Weights of a small audio captioner: decoder layers 6.
Rows from block 5 of the audio encoder of a small audio captioner, named by matrix and row number. Rows with one number belong to one neuron. Each number is 500 + 40 x the weight over its row's rms, rounded and kept within 0 to 999. All counts start at 0. Numbers have three digits each.
After each neuron's rows are labels from the 100 clips, of 14976, where the neuron reaches its largest size: "loudest" is the band of the loudest frequency at the time of the peak. Only what is clearly more common there than usual is listed. The data: struck, bounced, scraped and rolled objects made by modal synthesis.
# gate: first MLP gate (encoder.blocks.5.ff1.gate.weight, 336x128), inputs 64-127
# fc1: first MLP up (encoder.blocks.5.ff1.fc1.weight, 336x128), inputs 64-127
# fc2: first MLP down (encoder.blocks.5.ff1.fc2.weight, 128x336, transposed), outputs 64-127

gate.258:546567441451501509530465514477498434394531451465519492507494475486460449500537513503558513496451547472520461579466517489515488481485551505543589487486471437475505597479546487494547496470572482
fc1.258:505526438520474476483482519519514610537495548561515506515465493590432495500465462551541520536495520458509458447526472562527509566435469505489439474561453548434473500524479461522483472477499515
fc2.258:496470505461554483509488524496473444468487544555467497481545524515477477446540557448501480488529602486478502568485476461548491478486525506546463491484502520412459503514476446604468511427485517
loudest: 1000 to 2000 Hz

gate.120:540448456537557508507513488502506492464523494453541530531442507502485540556471448504524507531501518465446441548541427456562476554498455522529566418533509483474458467504458472505555467504487479
fc1.120:445528545506538459473412538488528578447482531503495505487559577534470492523506491456497491497542506513454561541496509439441521523505541463547492547510464458503501571555528502539536491482489545
fc2.120:539468512523493465487473473526459427544458431464465503501471485486561461493490489483486563531533477582514493508473503532546494509481534452465509486568535501520482503487461515497466532503523529
loudest: 500 to 1000 Hz

gate.334:465484548494524506565471546485467492504475446492414466514477511506502515487547525482487482597460472532506530451484492529592494514469468499529524443640440527499526509497458563548536494560510541
fc1.334:448496503464555518529497581439509502400505460527545505506489499490465477465533545544468517529472531472459489477500478561526479505446553551478495518510493494482455485490569549527441511516513478
fc2.334:453537470480484461454441488556512565453454480520479468520485515544531502494536483512458550439530485463507495468476503533499444530540491466558519592449554512515483516480467504455562478537439485
loudest: 250 to 500 Hz

gate.168:427425462529474499465427565464448496442484505579451457507569449463474431512481423477465518517497539504506515504487519483473499590547497507472563476462572503465498515506512507505546468489558507
fc1.168:495477491489558497469514501495508492461522459461463531478467548534567569550451448443452491533520474542509489499514499550479481451578527543548466478465530516466458541517423496506543588549524514
fc2.168:486520448522510544507579471468448519538519554483472524613491515498585490465539459422483472486530445460458568560530487495469479514489500501474497524456492536521424516497529492514450439513465498
loudest: 500 to 1000 Hz

gate.17:513544545513542545466561452508475446487499529487497459541475474515525467468538490455472480558485462448513489509483493532433525558481471505458497386510469512494471506508578564433478421465616503
fc1.17:553474430488487491481545489454532550504456501441456485516552485463470485482555389545421472527472466576582463489526519504458511552508462544376483509515478473499502516482532466456458528490450461
fc2.17:520506457457527545476453490494452505549527441526496569422528504556507499466511483453510530491492508488408481490456454511551506476502600446500564524523613504488508468496482463485538549494420449
loudest: 4000 to 8000 Hz

gate.158:486452530482495535496552420567502461487509466491424502431538626459524511446528476455544516485510455521561479539531432494469468503533511514481448587414486511462522493453490435416525490475481474
fc1.158:511422537467519527528408444457503515543444517487531575490496557441467478482485485501531529598555451502476445480477560469460505503507424500477450531474534536506446478511365416478480503492464527
fc2.158:473552567498433454475445491503527504480562440482437478522554490503481505545509519450530513476476470492415495478479511513504506487513490496531478554473460559507488475506483430538495570488486507
loudest: 500 to 1000 Hz

gate.160:441493458483440502494573569557549583534521485458481454541491480499489556505456519537545455483534496484531482513586474510477468461520577496493545484532539541520492511459512579465532471546458544
fc1.160:542430532494497482422536527563512455472468521478484541564524489520492527397494546491394564466502512456526457466522511470491511412502491564468507534584536505466465508531508413499495477483539504
fc2.160:547462479489617506563451451484453434485469453593500489447507496494506481537515450512434512453517444465462502458503494477489491540517525450590548529536581525471505539480492457484553521568493436
loudest: 250 to 500 Hz

gate.152:479499523474506504583466535483480453558492472472512523413476522532457553478460519525557528477480473484473478415457520533544503580445458504423513448534510543503481504536474488491522484522458517
fc1.152:456509538473526567450482476519472490460511529408477493510549577502530495511557478465502498496494517433529514591502503449439491574570530540545460518498547431515535506531542436476488488455528519
fc2.152:442486540486464493562505511528507498440504523449438486512443464513504462570506524493480538482498444522496490560575470509526526522494563479538460496550523534412448522482480528488461514539534443
loudest: 500 to 1000 Hz

gate.285:546480546475457466468463405510552444492548550486497502441429574479510494546505546432412522508537538523518475493489457530477445441511429488548552565477495550543498525508466424533519516461590552
fc1.285:475548598482574469501481519511540598501535499508467516519556495492513507487455458430533484466510525542453492475506492464481494503516555494548482537436580514543504468454451492459499573469428459
fc2.285:497480545519465469519497509491485548548488493543423475551538504494516578519552561531434472533503472486572488501470477516500503485531540437506542545472419490496485521472483498508521550532538517
loudest: 500 to 1000 Hz

gate.141:459488435495465514499568441541552546472454461443525519531496556481472563533525559469549522539513416519503477499509497516520494423521576461576541545531479497503530453466453408490539573549460510
fc1.141:548422510527567498503480503544523488499519441518493511509433514545459519494490474527472493539509517514462503463499463422425473536458436492466496432499521515545485443513462534537494492425552516
fc2.141:561438567533459473525440502519512458537466528532453488481493460463558498566514500533465505508559387497542530539494529463463519516539486526520473506486391466509553435466511529500474490559602442
loudest: 250 to 500 Hz

gate.319:439470464568466499527586599485509536461486452443518473521541541469461510544454491491537492510500455501450491470555510487488478473525563477483467492516533427482503506470491557533488409580492482
fc1.319:535506445471458452490503550473538481491452547490497501379462465505463407518497483485503516453464539495486556478490511579490514470573540511525517590439543494518483517456462427473510465483460502
fc2.319:448527468522421467557531544512542538481535529494455512511495438440489496535506532496554531507365510507457526530548523503426527523469534510463475564443574520456525525563519493490462468468493450
loudest: 500 to 1000 Hz

gate.267:541465542501545519480570527559531480460551499485485479532532557533597541503539494441504492551512439508459545522489504530524545533490491502462474521466521475518563567449451487556488507564446523
fc1.267:528513539483491468511615453486474484463534460471534534540450475471537456477519539473557529528508386446523543558482533519598513458488514489524449526528523528427431570468501433474440492502457525
fc2.267:509476507482482493536457453522525515493545527470411487511573566483510542507502550479407539468505483464460532508504567539504497454478461560516466497560505479487478549504464436480573515528494437
loudest: 250 to 500 Hz

gate.148:474509470522442512526479536492492460571539446518491508497558427517522497485497347434520535489502508502477501493511482567567504490488469539448515578465488482519513533499507542470501454575607480
fc1.148:532487426499383501490520535508466521501539448471460480502496475500448496490512484561537499476469460499484479471499541510482509477496487509473563637495391477508613493480544540496501537499532503
fc2.148:529463552522525492557480511500491508413543469445478521520564533500474573496422541479495509558554453520481505596493524537502504528514502509501461481514505528514463486500468513549577572473462435
loudest: 1000 to 2000 Hz

gate.119:513569468529462463580485523473484503548459483504464477502526470451483485544486468466531494421522542454453450455474497507483529517548549456483523522529576467532467447464435478518507434466496535
fc1.119:463478453527544526533525491441486496534490438467534495477461546541463499494482582487571525479496512492424502513509472505519506450516552530549548522487583498400495483522505515479434425537468529
fc2.119:493438458490478527527476501477498536521581510421439466482539494488511539568476499452590498517495480557538522485528486509444522546482459504465498584569458472493518542568515456511470529542513415
loudest: 500 to 1000 Hz

gate.239:524466536467422514474547444497461462610427455482452515503453474488503525506535519461459539507511517482525487528532461518542529511519420535514422434518533440487436480544562520514503496579440518
fc1.239:577473475473473502499488444547486489539491566514453520481472491511486544427533520526527505542547517480621423520502455534525537539495453492434456415516477465514528442520540526540547549469511517
fc2.239:535563549488524550584507558520528493471486528424533430464458478502472509595452490508474494448462581520548502553501539570537520467473467494501466445487518460523458495490517538436485508480507468
loudest: 2000 to 4000 Hz

gate.11:598469488448465497491525423524470509529531519450513505498538543560510535506531556480466487574510528460504519433436481567494454402555442479509503509472439453543514429536486488450511526405508538
fc1.11:479511523493434511554444499547501491434499442509465544504581432550456504530508497561404541484520534468494431452505480410569497584499518453454559432506488478516593441479480522552512527485482528
fc2.11:553482568513470495492480539486482462537458522379446479478530547479495455469482549547517431488459456504510555501567598536452476483507552484536538563521459540517486474470542514494449488499550467
loudest: 1000 to 2000 Hz

gate.173:507481545526478505503500435490517480496508532421519522498542536522604573503444528483485515484459444473508463557455457538496511432553443514509429463485428440565571528520561549457525557502469510
fc1.173:501488506493522519531470530510505505435486552492486486488558501543461460474544545525498473461481531531567486562466496448523527646436454529505535520490502531513527546463548527542502538486586480
fc2.173:492534525519439523598560523442421396562521467438514498503527413533510492569530489492462494478542432490516558550536523510529522468494486491489458499419461441547459492523527482502428526493533507
loudest: 1000 to 2000 Hz

gate.87:475485532496519484497510546520521507414491496544441498434539517490545465438549462523501434539516469504536570521465509547508488554535429537499498504617471501476466503479528485553558486562435595
fc1.87:375495568516488512495521467468495553513524407478505512502484598459487504513570518541459475554448414452517518484495539555501469569559505469454555495537514478500480462521447440499533449432478477
fc2.87:482562490461494443494501517449495484516547432439446512446428507516548497565545457522484484553464463466489468500451506532522507448578508495530494484456496406516468469480491434462525509477421476
loudest: 4000 to 8000 Hz

gate.243:487518501523584518501483457443521523495496469446506486516465562459503428481496562476571513564452451439470479517563490513528484458508539428568422474536547444440482454469505529465497445498443441
fc1.243:592465471522515559505560528505469556475552498518472471500494554489563546502484436518443535518544512499611498520531507414461501532417505513466465531445449480527527453542498555447472434483605456
fc2.243:553514486497514447511499460470531435510441496522518506509526474496552517426560470490408480439541513471474491501483498500554478396467519550481514553401505525546495489499469506508503461510513545
loudest: 1000 to 2000 Hz

gate.62:515520554554488488541487477504477497451462504426455448457449575541462498510515599530419479460492532527522488457497531443494458529519454478508537424550468520464476503510560464497455506466531555
fc1.62:488541534458470509566454510483504428487503481474523496454496490484542456464541527490415507532519493494518508469520563484515551510461501455427538558488499502461556548459543457463387530471597532
fc2.62:456491507523496541465539558495502479503471491500531474505528449526538423456509425466498487507463552489461495460492488381445489514446463512476547472496480480442500526523554498499484430459532510
loudest: 250 to 500 Hz

gate.209:518576467557500494492470536471482523503503515519486501546449533525439518477464544493578466509452511525461519438461519584572428513528527553511529451518474579521446528497528515524537431476497523
fc1.209:420494478486517503464531493534574558453500503556440386555486534457528539504482468424528478506483528438470440534491437517439521449516486530509457506482506452529503514546444507470600494529477466
fc2.209:514497528481519542563541458510439442520453533483552509551464498474537559538514497435481568582547429504476505554478483527431488503517482505482499496459538470480442486525487530528511442516534460
loudest: 2000 to 4000 Hz

gate.24:566520533575541507537502507474499504531510509498564482535446513434510525541426563475538525564464503547476473431445511543581435470514459533515480432502513499440458531531460523444519473497473552
fc1.24:519463554491545493491555573541562503475518546473500450532580528484495503536554543452563536569564474552530477495470525561521488460478573566486490498439507554521494554523522505549516450563514511
fc2.24:541447531488538509480527531510457453526505496479550552522475535521545531551489440464516522572569564473499534496511492483550487449440514466450476471511531452478488509483468488546511479548539508
loudest: 1000 to 2000 Hz

gate.52:563536580501508478533438505473557543480523524477470550542522397548537527457546536479459510524468477490475514561488540563438466502475449518509536476398483487528506530477508553511501486580416492
fc1.52:567473474515513477478519511508505528558481491521496522519497534509523492434498458519513510563460461565553530469500536559528555545531507475469433565499557503421535483506517523435526470544427466
fc2.52:441476463498496471545460593505474465426475524591517537538525416532470499499454457465478514499541543501427497482539520467551484502461441514500428494450464512450527551482516490495483532488534514
loudest: 4000 to 8000 Hz

gate.77:484487496510379444492477488456487500514485509486520514488531467471454486522470467510523508520502523548494464461527450472462509501496445454466541524582450561519510489473472457528484531500510481
fc1.77:464572540450503461488523522477483534488408397426503526412488525498478478448546518543513548468546436546548522509527488508538514487455450484468490542561544532522428505526469457460517479490512561
fc2.77:520478532500503496437528518464520437540482472508559511527495542567600470452480457476490466497553454549506496505471510554504559531514537475448453485474599491542503492509501472444486444433475505
loudest: 500 to 1000 Hz

gate.252:519437496569496516552485482436515533551462450443549487612493474515525583505493507521508452466444519524535451447473453438538428460529467500493492625444401496464548538542487500502511486489521462
fc1.252:524487484503541505520505559491543547534452542508490479549549531494495511490519508538427535482503494500457473390493502533533522441469491483524449482462488511457599529473503514529523466508522489
fc2.252:549400495545579504504472465501475469441514512474483526500494551525523549582434479419513517624566506531468506511524480507491460462483515542484514522539494450510440498442455511564547490546532501
loudest: 1000 to 2000 Hz; 2000 to 4000 Hz

gate.159:516518468561490524482474467493482544549523464476524482485492533487506505479512456483502440464426477467478524466516476461507520541560506492518456504490470534480541561504590446536502500552468520
fc1.159:583446495542560475517509443522560395443464538526565543496537483475445510513493513443548501551542495481484478487491453532570500497498488514496447421566545518516479498460511561556513565508504431
fc2.159:486500467500495463510476479484498518410587477454484574433461517496531467536406429493547475472555543552485531464540517531538511512541525474488526509568584515561475545460467466477523486529574476
loudest: 1000 to 2000 Hz

gate.305:571480420516413482581474527483468506541425493500519517498513516479495446552519479486534479490532489500480533437514495435503475404463498499527455622602440437488547533495488466439497539546585500
fc1.305:489443483487488536454476538511511444541565493542492485455519519547573477505443431503529506439511509538565487547502485516457479492473488479461508571477480562458555528461453559500508492525492507
fc2.305:489535467496501520587485496490468526484541437480474484485469518510515543554532510475453518522493442529505564501511468558471469492579522495553417448493506554442514469467533525499525481579390452
loudest: 1000 to 2000 Hz

gate.41:521435487529538558477561518509481533464523576527467463516512543467521490503548497491568475483514439525527497437537549440553489571531525438509476554495504476499505530426504439481424572494473537
fc1.41:587446553468514476540472409505506425535465515564423500495451383411539449526536502436504474483498506525526503475517500463499500474508468485491442512572447449515535490522478463523500551487485465
fc2.41:455508495508525488571617495477460412514524458429523465499465547482553517498522549453547547548570431478439527518529545510543490523534472489460495522489507481508475524502545424551464510500501507
loudest: 500 to 1000 Hz

gate.4:516446484516507498575534502499501459529549419448538538600537499496579526532533534489470503485526419432472504505491492510589514413510538500528429562515462505464493489478521521424454552451497413
fc1.4:598538480448491529497561476509487450493565486532505481598536511503528513482523482548518530456522476502540516477529504567545495437418476457489468553484529500470571514492517531507458458507409426
fc2.4:514485434477533491495463426508522570473468512433487490536468602493561598542518508490483464485479476476522496508596543525468489491441499543483498542503414529535457478471437524557506464506422462
loudest: 1000 to 2000 Hz

gate.219:546452524528461539549509529509500508575461411482455507573472473483514501513512487513489526489455466508578506557465433533497462499532475477455430516505451453469429515566530521449449467520555542
fc1.219:456596552496518459504559442514520527435550530472518499546509521522512530522564503491550458479523546491455508481525525534494563480429462516532552493508488556516459587453439503586558530544397534
fc2.219:460506543546514472482535532469490534399512549500503442498535594446526526529437462471437479473559493442503472523557529490458531581467462568540490529451525496537512508501497580506583519496501532
loudest: 4000 to 8000 Hz

gate.20:464540497487566478542510565463510526539498466509528505462455567476454505481450480493580487553493577485456443444530476528559477516501532464472554552542537538471442502482499474536547452486421447
fc1.20:418500472459561501543483455506520390496516541476495518463573483510547476498570513509364474480510466478590531534503479471501517595477538517486472453457469530499497540523554488563448556508554460
fc2.20:544479465478526437542438534508532510504507433515437509554497465490426499541414536473562544528491471505455502526520441442536505481476581482521552429568463598471459534482466511581457463523540466
loudest: 250 to 500 Hz

gate.257:563502546451458421497470483451485507553518502517523516465482502493530441526388479441481581547506557426457496490483510588537510517474445499461594525531519506532515516500497484559476478449525541
fc1.257:486473517527522515530517469451460460567475456534572514503571447528500511557532509507493517536515555467488446523533494554531548515505476485524370422486474441500574473510479549534462562581419501
fc2.257:490458535509456514544479514485518527498460569497480446560500461420390463469424549561529506489401569552464505502498537453422512543507488475502463450537491492421551489506482529479527517445532441
loudest: 500 to 1000 Hz

gate.140:561491441535457509461505524458510527579459541495503488526519510476482536512477538515558507433497514471507411527425488476462487481524459494593403415500460448462542434455519461469485458501405518
fc1.140:439489424475548515533476478527461532529451495465496526499510474511446526528543516569446481617499516523450482531462495530442548505466517492379557536508510510530536463504519548504516519515601454
fc2.140:485514481512566495517532475494521495476456604494506375526535520511510444468492485520500502460526489518526543508568558552545514468446483537470385518454451479479495576511477498441446470494515468
loudest: 1000 to 2000 Hz; 2000 to 4000 Hz

gate.153:494476468517511459472508606552469483542521536482450506493476494474515555593514583469527516514540554490511448479545533561606457476495521520519531499436499473478449445489505546547417482567486544
fc1.153:588486522487524463477458499455521479536497473424483541556523527489583532527453483547524461505476486498487540464492531584511563568522538525468469573477551491542457550493515506487474526503424519
fc2.153:467481502488464488455454541500501549468540487565459421497590475514501504597479500524497512516453474481489493501550522566466550476494520458486451528518544488440585463553475571465546578477587524
loudest: 500 to 1000 Hz

gate.94:510412441510422519516502471501564601476455506443519526582543498474524557517588518505484495475478526527486536458460450559556495468515467573428484441519467565519587487504477486508436546608443510
fc1.94:511451508522589439534492524461553533481468555461528471570570498465545510448591439521421547537480491472494506519444500503489447494481476504431512463512470460492590539507572543470536447542483497
fc2.94:550476498452567493506568466523511523527442511517549493456459613469520556493498476493535468577559503441505516508564482485560505537516517537571482446475504457373462465539521481538532479537504511
loudest: 1000 to 2000 Hz; 2000 to 4000 Hz

gate.36:485433497551521512589589485496457520534568467598512542564513485526472505591503488496482515477480532576431543464542513465520505522517526487499518404528560421481482509503500537486537460445464499
fc1.36:495513507516532522491469507518477455469464618510509506486522461510523470452494423455494465494429575483515535563479518487508499537529454494484466444465459522518575456532581525512485450425605443
fc2.36:458517517482446497485394507497515484556475494487459450580541467539543445456436578448520503449462422524461448533471445438514521505539574460565552490524511498493550470550525503502528480571524465
loudest: 500 to 1000 Hz

gate.270:505506503501483466509473442464523407557533433545528514489470480488451501487506434462522545581565510461519408494438489514485467477503507471484488499517607461603465470513465505501550532514529504
fc1.270:494477401503440570486456474463501452559501448453505514473458471516512553480421491509475507544504520481528426530448476521535513504459496491426493436514559408482461544545535549444496488524504512
fc2.270:592445518458601517518470552484522522456525583502512475523448478503508553502470453442517473535536583577551549478503532496460486500463478543493470486479513485559475459504467566470544521500533458
loudest: 500 to 1000 Hz